Weights of a small image deblurring model.
Model: arch unet, activation silu.
Training: 8400 steps, batches of 384.
Data: 48750 training examples, 66.2 epochs.
Rows from block 4 of a small image deblurring model, named by matrix and row number. Rows with one number belong to one channel. Each number is 128 + 32 x the weight over its row's rms, rounded and kept within 0 to 255. All counts start at 0. Numbers have three digits each. After the name is the row's rms in percent of the matrix's.
After each channel's rows are labels from the 100 images, of 14848, where the channel reaches its highest value: "responds to" is what is common among them. Only what is clearly more common there than usual is listed. The data: simulated stained blood smears.
# convs0: first 3x3 conv (model.mid.1.convs.0.weight, 256x256x3x3, each kernel summed), inputs 128-191
# convs1: second 3x3 conv (model.mid.1.convs.1.weight, 256x256x3x3, transposed, each kernel summed), outputs 128-191

convs0.233 100:144166128103147073149133077124115137067095072113047053122103140084134172040138136159078161092137136132137066129135140128108146073144164113141155076152133094064152130153083141111093139096159099
convs1.233 065:164122132121135174104147122152130071181132111132165104124094104149117120067189150129102141160163135108182126120173100136123172153161095100159118145136110172157117128076197068059167152151105136
responds to: dark grains

convs0.4 069:104204127112123084096088125124131109062067108116064060131061153132101106086102120071112127119135128104104108122098155132133150103117081147071158146118121102101108087131123181088099177092095116
convs1.4 061:118146158116195134159181159139185098091176100111096133075143134114098152069088115174099125153153148118135122112088112088096084088143148106124135176125097151124134166082124090166108130142143101
responds to: band-shaped nucleus

convs0.32 077:099175142119110180132182157135134162153155154170180144150210148084147143158105167167102096166130148118153129146116124130106132201163068124182156155146135129115107109155132111112132147141132134
convs1.32 065:106089188173108117101180120108149092079176101081121139125149162163146145139105154110119111174156119111157110077110105151077124115073139099118064145172191185169140089124149151128179143175115117
responds to: no large cell

convs0.70 126:157141127093151212141093126165126121141127151255129069148209105077100142150130150149105135138115150205166229126202138118194142121131141158150119138113093122110095114208125129114134129094116114
convs1.70 221:103093195157143093131167119115119086057155135134126103133150115167136160133109070118180115152144140122089038151074084160107150130048165134085064142130103167142148080089171147141162172161104141
responds to: no large cell

convs0.40 100:108123111149121176148179135136172176191121139140195180132224155066099143153131163141137110154135149137173141137123128107133123160141110150149182144101151132122117121164155146170156163153144129
convs1.40 103:122079207174169121164176126134184077072180131103114128124128126182126147145115127111181141190150119114103083089109089158103134083073173157149100151144117174112115126074173072131164114135142100
responds to: no large cell

convs0.248 082:072172139092103090127134092107102130082084116078070109120146132107163092108125082080141117125096113093134094145063105119115093142105108150101120109109113127094146101028127155107110141099088121
convs1.248 073:096122136161183152190137137131146082126199098125134131112100089156111210085109120168121066197147105085073119093098075143108088119110139185117137188144134114109081113099187077157170115110149124
responds to: band-shaped nucleus

convs0.185 170:150149172146187155130109147146155095154156168153204198152077132113107195190132144148160130148162158126094093141171157137112202175145162128136143135167111140114140125130136146128142152151169141
convs1.185 142:098136104157112152149071194143107113208166111104149165091111106127131098114130181144094102167137087075110153065109105123113125052217084135155141177144143127122100148118148086121163111105171128
responds to: no large cell

convs0.59 130:098214091107113104085106129141093126112115154102085159123102134180122095107141125112121108131117117127153158168119107174117114159112095184144108164133161132158136103129163080098109138112128135
convs1.59 142:145128082120161105140142109112044131130143105079074139112104066119083124093154092131036128088155111074059125124118186120134094090133089137144155094085164084123141164078112173127114172072171071
responds to: band-shaped nucleus

convs0.174 080:109162179146161151150126126146150098172139136195210202165080131123106189179103159153142126120150137135127107121146162133115210212137126118126110154177117136141127120138120142155140145172168132
convs1.174 067:127142037141118111140141141146064111225115100100150168146090132137160146176137169119130110113108113082112227102165142094160131146167083151170159156135130081107084200137134162132143117108122140
responds to: no large cell

convs0.41 074:138201134129117172155180162144174181185123146169167081126186146099123117173154155149105095146129110146225188099108149117160108119130122115151127171110108145131108151142151136171141116118092128
convs1.41 073:074093116165157078104157142122066097150133094131106152162118069112106161093136070173093090091140178067058108107123178155161108125136147184102123116073128108121153121096118120168123158057155118
responds to: no large cell

convs0.180 095:135204119116124080130085084119130115072099070141033037168095146124118160039138127115080145079132107140097059116108136114115097058126161119090123091120144130073126121154111200125093147084147093
convs1.180 075:141091058151136151139170159116123108109149108145097110103145071140135139134123104174075076117207091145122122177148151106152086150084103113142113116123102166138155102087172106103125146169121090
responds to: dark grains

convs0.162 120:152135126088162092131137074134116125077140099181113022123074136065085191082119129083116118117137142117138093134149146111113163049125136128101134110142129106034152126081092156078105121127143131
convs1.162 062:117103119151113144114173114135128096161161108168121081170098083104115125068135104115068133220154164074069105113125115126061161103101154141153078126104163144106118114109133106135189158134143133
responds to: crescents

convs0.26 137:158166115100196091139107092125104136066130114192081060151063131108119188078118151137075154103135163133091067145159146092135255065158163119096150111153149096096133118141094163131094141083161110
convs1.26 068:066146196127140179112184149126103081163164154156199127088119108151156089088120143109145149202135190066128096111094100120146142102146130158153115171136137146119140155119164087175146154142137094
responds to: dark grains

convs0.228 088:118184120100087070121150105093144125024088123077051078099129140108110100080153094083105130093110125131125116157081140136141078054126109139093124123097112116062136137112094122113069151084093115
convs1.228 073:119096136132140119227111097170114095165159100152121166095092131150125160084079115152103093140164099148082138099107109132085107046127146150150157150120111106098113142114170061111119108098200094
responds to: dark grains

convs0.35 079:088213119138111197160120137133086187168138106104110139136180136125119099123150159108102105147141147082121089139099159112121130151213101138172186142068146140089122137100147193156137157124088099
convs1.35 081:123063145143173104155186147123101069110148104113112103078149099173127149092087114177134100168194120113125131102086114145100103116146173111138068196179143129117104122104161067138138107129168136
responds to: no large cell

convs0.75 167:145127149101133065131106079107129120059092092102065049144115122113116165038137097131072134081119144135115060113138128152111137072137141116103145096202136090092137126132054125123079125044144088
convs1.75 092:126092201181115163151140144103137071115166149164161132092149122159125117118097139135122119160219076077128092127117097111087196077142135111158063237120147133145081115100202036099161136180128127
responds to: dark grains

convs0.203 133:103215127112131128093071155142154111153115126128097131163109158141117118120113113125087121123122109138100151161147121131095109125150084203167147178132165128126128111129136115038118167101139137
convs1.203 168:138120109131141102143137118120105105112166097040088129078071116097091114091167130125040116062160079112090090171091184119113067079174093126159186087131150050106165158070076149098093168065154095
responds to: band-shaped nucleus

convs0.210 096:096213167123115163127139124109119152202113063111127161134123171112102099128128138143140119134123126099089115129081145112147135130204112105167161147076145131132124142128100149165127120126095116
convs1.210 136:106084158151214117174118138144156030098196116108132138109141139174149171133087102159177118170151135158131087086121102137108136094088165153137118149142145166138097139078202037139137109140147118
responds to: no large cell

convs0.1 067:077119138129133197163187159143157158177129120080206052142178107073095111119116119152125052145162146072168161143103133106136149119124101095156128148077120150077126148116125131169141168130105145
convs1.1 055:133087128144129081115143084110170063091110117130152158152095189139117168106121144102084103171133122099150190122130136053155092126132213127129106143112092115121060094119165106153144179146156108
responds to: no large cell

convs0.5 058:081202156135084066138128106144131101026074055136083055071098136112142108060124089170104119102156082175140095106104155150085088093116068149139114121064102108120161125099116146156105126130074108
convs1.5 079:093145119127102139107160114138146125165124129122169125146106137128114145154152173102101079162108126125116150059138121130144094149120106188060109123134176104122053111125124094147185113087146130
responds to: band-shaped nucleus